Rows from block 3 of the image encoder, named by matrix and row number. Rows with one number belong to one channel. Each number is 128 + 32 x the weight over its row's rms, rounded and kept within 0 to 255. All counts start at 0. Numbers have three digits each. After the name is the row's rms in percent of the matrix's.
# convs0: first 3x3 conv (encoder.blocks.3.convs.0.weight, 64x64x3x3), inputs 0-9, a 3x3 kernel for each
# convs1: second 3x3 conv (encoder.blocks.3.convs.1.weight, 64x64x3x3, transposed), outputs 0-9, a 3x3 kernel for each
convs0.7 099:049083108046085118059085089166116153147099121102074097142135145130161111082137072108133135111127143088083095115201197117167172073084048120096085130141107142165151130105130128115137096112126103114135107119127113114125133090073126134103096145142075103100129121172143082102
convs0.8 092:031103076043159129032136116085130103063136098068136100128104073161166114158174095114108119093100091088083063114129167182161099172144153078090119106112121174163121114081066116120120092086114103084103083112106098122121123170174102162212124156206097113112085088093170162118
convs0.9 110:133125124126126142105102136113132132101126125129132130214164165180159156095083101128110091135101076142121109142172192060065066219200148154126122130118122104130144139182156086126109150169142116110093124098084138126100183181173148156113123127090089085100198191162062081077
convs0.10 120:084098169101090186100066176135181140137209142113193101140149123154129129133122174113118121120125130118147152188101125153042129186092111140167120115160122099149148113122145115129140091101107122124082111122087101114076134118131138101136137087128102096157116094164160119167
convs0.11 099:108096095113119109142181164103123125099137122091137119152155134122125135088073059150130116138123126158127119137135115195186155130170141121167154142152145146114097112115148098103098074094077167138139131106117146128136168182139163173142133147135096123148120103102141155128
convs0.12 097:152120120128113124140116149212127159191130187137094165152176142093102107134146171143115122148132122131126119121129096146169182122131135131140164150136180183159192204158160196165143140108099112083084093088096074067071138150138128145138133129113156156152091097093101102093
convs0.13 101:150129132131109112104116092081073143110099118103130120168169128111132097137129114158158118111133133084086117171126131127094065140151135117104128133121136207181166090066122110088140102096104158181154147158142119109121101115149102102144127146159204125099143100130039057147
convs0.14 106:104113120111132112092130116192145173238130176247129185098148140066142161083140140128110077147107086150114102164075119196087095215102159117103133132104169145098146177100068220114094218127116153112106142111076113128084168112079169120104186126132111125099084176094086176107
convs0.15 106:133163155108109110096089081109117134110099099121101086116129100110110067151158131114121121090110118082108124082079133210201236122120145123154145115150142098119107169214159120132130094074102112127109133169181102110115135179165126159166099109126148173129076085116125126143
convs0.16 091:114168170152165197156133162128127087146135084115153093154182175146189217118157189141126145149134142141147114228197112089077060153108113126122122144111110089079110171156163133098118142100119133100096121113086142143117151160243116086163119129184147109088211223130132170110
convs0.17 111:107118135120125144114140195130118109121153142122145164157110109147105117138113131114088105136108128145153147101141196110157178078098112141117096129108131070093153135104101133101142097078122108073064088093111096130137139148090117133115136157132115106144134095112197113136
convs0.18 092:124131112131142134136143145160096139180106135175099100106110084079111114140149171116125162130086105145095095100081068190181115150188077201211198121172201111123144123158132109152125105116106098116161108104147130094107170120177161135187225189152118065096167095093216206144
convs0.19 097:124074122113115158095147163106152176102107150122114150107094118127157149082146140115107112096113127089110089153159193110107105142061103080126135061132163090123131170113128153114145095114147132126141131119130145125127129131112123118137131099092096073140197105169142088104
convs0.20 108:169137116123094095156120125128099100135101066138097061139142142131111155139101140149168162168167151177152151162177126160106116117179169121129105165155148183178178113095095087137158098124120142128119159103109157107121168133127157126105171142131138153134111069077155085086
convs0.21 100:091115130101132176082123180113112106111097103102087099098067161068051160042063151145135108140122111129132129105095187100068198118147139137113098120123135118135152078077186088113233119150255145161124146149110136130116147115148153097162171097205143106085117067073144079094
convs0.22 110:113166166147192185136158151089137111067111090078109108125133092117144115127159140139114129149101109153134134132105161124138151169144158156129151169164159155153140151160160186171137147138149120125170109123150106107132160145147139107130148124142131141136062077098117113084
convs0.23 088:105110096143124107106099124155184108149154097130129086150135142115146159146152147115128086096116091086088088089171162167136175187172113099137109113161155147128127103157146123162169119119134115108058123117067153145090150158169126153134152173139111162109105164086114153078
convs0.24 087:150123137126122138096139143128067079144105142148153204106115149100136146117144106125089100128098097156157160087125186107092198177137143130149155112129134114106107124101078112131133108157140140097126158112141142119126151172126078092101084120143061051049089118086121176129
convs0.25 095:126144121101116116095057107108117130119106127163127159214156095203135106164070071139105134154105090169126095106238153132041155164043062165176137138131135139086069151165156095090119134076140105124152113125132115133129146156147155143140178114102106065111152118123105127094
convs0.26 083:104122137092106106112089061164166134169120132123112152152143168142161172199180192115107121110138127109125094143175194125129085163217152116127138095119141134141135179133150188155182156112129159139118145158114111143105187157142167162179128141147091085078153110094099066096
convs0.27 109:117136119139141127144121144187148118144161121124148116099130119117114140140105149176189152157139111146110096124154172160206049093121115173187218120143139115150087122136201118111127143119093143142131133173106107132145144133119132137098115114066115101115082137062069105096
convs0.28 081:154143153163140117116089121083092144098096136141109103190153177139142169095104150140132125126131149155146183091067056126032038255164123133123119103102098138150129115115090145162129151123163177161161167145143124089105120142159123131128138109100121114129146089118208129110
convs0.29 102:113168140087159134103145140157147122146127097172128078114198125126192151116152136094107113095120135104121122089062104052110165068069233129142126146161135140154122086141159097156170127150144151117161139112153140094135056118112097106132101102118128175100119166106114114137
convs0.30 113:085091121128126151125127159152112114182121125194125161083113102112142149118139169159113134145102124126116155071052081028043038068090084109098101125106103136111114107117069108104066129142111161103121188113142170103148182128135188122117194120114116172141110162119132137109
convs0.31 112:130101124104088123108097120143203108135209068128198038098073150062098200090121183145093086155089088155095114088108175104122099126146145145156139123150170135142132156140063174131074155099070130131109142131117169142139148117107159119093176131087168101137170101120172129115
convs0.32 088:135129140077096118096098104154169104124134110118125130100128154047050062165148167175191173141130122105110123099110089101141124226245199148158182145120116149143147157147160085082086174146101140166139148152145128141126124130127108109094156189129151159152136159148125158127
convs0.33 087:144164107142187150109131113126119153156161178149157155200209191161137152140098089115138155121156182091093099080039081086075071089159096124179197147143183170149176109120135159142139163133145093124143121152149114111115112187176120150140120129105132061111102049073090112167
convs0.34 099:076079090103121124149152155132090090135113128108121128126109123134115134111082147189131141151096110116098106211137150134177082137103024151169174107118116159125118132134134167131093121103060118142138136159150091089082096085073150135122134146089109139121084145144118153117
convs0.35 084:099079127108070102152105095160182097124179122090133097104115127104137155151194202125113086157130098161142122073101126114143116062065125173173152133088101158134129101136147111128138136147160155150085157124090125084087133128125135144128141184176098142134106136147152164209
convs0.36 099:187172131108134123126159134121123114115114125149161168115101130174163159175163140105126107121156149110124116095091094079015058131068039117085105130119110109124120160112129141137157183163189096132105138172148142190154158138102155170169105116133168159181122100109173137102
convs0.37 096:117088108152118120135153137119093097116102104120103128088075071146162152149146127109110117088122145087138176070151183227132172077065108153132129117116121073083123140136128111068066146165180139097134123097151093090134154122095176156129151126135090079051084112097105083106
convs0.38 101:130124077149139066167128086141132118113116112094118123081109106107103072117093071144106096159130108120120116117177109100149188122130148100094070133101062119096076159166102106109089107075089132105096173153124156165165122179117162193114121162139128103074128196108167251189
convs0.39 109:140159121116152128124121147098105132127115134157115112140139112115158140101147152129085096155122092162166130103070090198102094161072068091109130116122145162136152117116099128127136154111113098091155109101132134140126086104116136099139173102134146070143216134071185244158
convs0.40 094:141140160108108141128115141095083145103090137118098132161173178083114128090170165097129156101123143113128140141106154072033126142082071158132119127121124109118113081112111082080041129136116117134176117121174138105145123147150138151157117109127181129117151194216067082170
convs0.41 104:121132151143128144179145153085170110094169138105145143138121119136145136155173151173198166171177137171148103023046057084090064076072072102112107132149121156160126134104127158130139146120134106183145104155137110119132122113110084115120089132148137155129098106140129103114
convs1.7 086:140160117186182165156125142162190156092135152073091148093156151095101108102097061133112123105085088134103070157126125121113124140134158139158108130146156127100125107112125130141146133162148114135110155157140125099126159127178151085133180090123123107098126160143141145100
convs1.8 071:180186098110153088163191125151196141134194156165157192110132138130115108154112104126140134121104100086092088053108106147131091123128073114150098133159119114115135171152109161167150167189150169143140173123121156118090169147147208173163179121105138146117178149146157128120
convs1.9 117:113121148128128112100102120158127133156127158197196168123114096148145136117109103159106084122118118167147103097130171148175205156171132103113112103133149155191156093082090100078089089079085199188182206178150182126131129129159140136151117132165131138143082115087188219210
convs1.10 125:114121104115107128088147131108139153102204190098217170100128101095129070112145087152189155171154159160135142128103137095089123053087086142143109133140098126130139150139193141161194137166198135159104118175116118209152176131083145139095120130070165151165152162126135158122
convs1.11 125:177175165118110127107112140150139138170167176149116113150132138135147162135166160117128130132111082120127114167173204107102080070080073132141127112092095179160147133087089141129144181167160143126117141109082181133076073079089087093133118144158128103086158139096174188174
convs1.12 091:097126161098131158136146156128118116136136134153143165111127137107118113094089078144124159127126168081071076172182187116109136107111148112128131150145117147106107149181169140151149099096104140181162133147106115135117132111130125126164167136182139120101157124130130092090
convs1.13 116:159125136203196168178200150152159181193167138226148103134167140109164120107146175119144114114096119073038069148138154112103118140107104109099114109090109158110059154122142135108128135133126113148115070093101137172159080136161127131135132165159206119114155115102141143158
convs1.14 118:177088156179095134158139105118179052125208086125213050113134058103118082120132097152137142162120127172126118111122101106115123111104128140093121132103133100116110061076169098085151131103131034156103074146129099152181109121138106137119114088101167123098156089124152084152
convs1.15 109:086097127144151135140154134149158161095109121130115134148141140147148154164162163180169126120121106129105121079058049150154092147165118113168104124174183097102117099124135064061084126123132130117116160115111153133146127163133130140099164186134151106108142186163099118103
convs1.16 082:235189128143145121169154160131110105161147117123153121099130106145184131145162117140100119176114107173165140116175173084111104173142140075107120146129119190196138100102102145159119115147101142099095153110092181151146144085110162151139116101121070127099078108078117129156
convs1.17 129:163081103191118148190132174194123102148093127078093125184157130208154119178138120073102121080103102083108103086057116101051077170141107188127108159103115081096185190106137158103165094095171227142058203169118140165117190103076180096117141125147072088109099090119147121159
convs1.18 111:121153162096115122157165145134129196138113086152145099144162194137145155107125115074091075110128116087133132055057074156159161149153146137105205132102104108116105146134187112107122151154122144074121144075120144118143096173141115144102107117069118173162097141180089062070
convs1.19 117:151105158130147146111111147161134078182143084160131082162174158151149120165094079152142150151126126157111112165104145101036068112102130181139079176148117096164179160154126133112127123128118115158075204128057134110076133116119158132194141084103128108115142193178137115153
convs1.20 132:137118103162152150136164132111098057092105093102092109140159121116125098107135051122118127121122128113091085139125137132130125090065086173143095142130075098119109179177138146141119125136139120065152118068088132062073115114177139130203148121164103120110144119119151147126
convs1.21 098:117117141093100147070084134149129110133161131127192147121113107104105086083102101125166090137143091138115092144130137124140118130164113137093134135091159122096147142150100140129111145136130131152113112164175113199205151149091133151078101163079142074178133072147142091144
convs1.22 147:079137158079128146085104113104114119112084127095071112140147184156130148134151163130121096153149127122153095133147158136117135094091082128125120084153123066126138128183175091113116082118113187108092167098071169124072056101101058095107113122103105126153119134139138151143
convs1.23 088:124150133114144137118132133148083114142111115150158143076101143104092148091059111105129099126120119117135093140098076147131126135093100140128114178175191139116147130170124148181160144157134116131180125165208100162176105113086129121109119120133141117110115087094113088109
convs1.24 076:175135111188188151158160137131140125102132100045103082106137123137147111105099089078111112098107110096101112144133171148128134161112096127141114085116094143188158152142149120145116106170144146143124137099129118081136145106144168175202140152191139169127114148127128132136
convs1.25 077:135131156189172153147162137140154109096115103094126108159145131099112144142100126145156135127137120117141091121095142124085143150107103115123093142144100105171152136129107118117090122116109138113116135118145087121153234187137209188142192162159163186127162167168142093114
convs1.26 061:144121130189153145174135134097122142076065091109140165095115125114083103089085102164185160136162165092115116157140131147141115126097111141135145134106133109126177084120100086092103087105131097123109116078057111095076134148155127144096120142147173155165150167175149141180
convs1.27 099:124145142139117132138118127109127150090081035175105076140197145184204137161127123129133126084107121061116143140155096125116137128146159106114127168178130122114096146153125188144135160155103098162146110125135172132072142097095117129110173156171154147139124173156125138166
convs1.28 080:122099115113093104148146144149097148159122134126144125112070086137124106137147122199150132165131114085101114224238219156162191088068092134104154065041053146159130117108137083092140090095152129078107105092113104121162073062094078085127097112135118128131125110125139126132
convs1.29 094:077098088120097077131096094120096146123116192122126200069103127042105127093110177126137118099161118108161132171151113179115092150064112161109114118100118131121091097098143090101154094113153103038143113039155125094187148163131131139154143133159158167116145141089128137120
convs1.30 132:106098173140090165142105121111114055115102064082048036093079113134129142145144149134144114065119138052119174158151100088062107091072123096077132098105126128118125080096169055086150051095147116082184136106189161117150076114114145157166146152138129160120106140104132164114
convs1.31 100:125125136141108165115094170164104096160109142154130174121131112096115140067104141149176153136151158127125160131130170144144167120144134132123127134141131120119149097135193117157222095150222160196181143203158137228197147161113149145121141136126125125199146108161118077103
convs1.32 078:104096110096078099083120123119130154144108130149121127130162126101100071112082076085088112113121116154155152047115117166189184122108143128158171145138129146137083103124090128147134125133105116121104072061087090065074163177175104120128166153153125161171048101128095153160
convs1.33 087:108110066115136115153160148124139105095105088072103081095069108091098125102144137162191157096112105136127113166159165147118160109103102108118087085099046099117085113111049067089070125119127145146110148138106117115080075110085131133131179217193159150155161150104146152121
convs1.34 096:136144102083129112150143165177165131174127075133110074148143142114081079177151095157109094137140129109133125128169155133080101151124121120119129157178123125105078120126115116135137126136140143149109223177141208179108170159143113108107138104088099120102141139130153151122
convs1.35 082:119143130125155138134145083089151168127147173135122154099153120099129150114142154188197195133113125065091133160138101145150085152149131167160162124124141148126129088109134073104130089075085135130118110104119129149160129125107121137110083081067082095073122164127095118136
convs1.36 121:098127126182197177169189140140118106133133109095103085094078040104147113133155136132145128102126151155164181161143159117073110158146165145119132159135122152135118102099083099121090074099090103108103112142129108162129089051095115112114135112112077127141088098094158132110
convs1.37 078:117102069128147144119125121084066106122074138193151174149152162151153146160164182165180139187152127154126117174168156146147096160195181132122102118129165154135178199158139169130114125122084187145176124094100135061084086138121136175166080112130114130125180175202132159190
convs1.38 121:157150132116109119115115113132104160198130163159157127149163183137091143100077145116132155140122121115136126133164124100154120176167194121144188128107130152169143144148136133172150153167150111072099104089106134144156112113108104151145076095111074084076113155170094113134
convs1.39 123:116121164092128122100132110118098169114100082125123084131082090147083071149129112134115138102105130044086130107105151120124173127083129096076184155137103139136102128130197101112122110132105138101135167133157151099099091171212080092159092098104088112081101144118096085117
convs1.40 108:101111143188149116140121106084098111107122134104066100137108104146133136151207173124152147055093098071105108162164194099105131094072072092106101094097113183131085129125188145143194144082117121074065153084061160095083072136174123148149124155129109099113106105078114151112
convs1.41 128:095068049151120111182175144122022160150045131127054123107093059121114124146133162155148120109115118091117139158154205141075130127068087134057045159089091131105148111141115140147137136119115193145062189167093178170124115084106147108166149128189117137203069080126094123113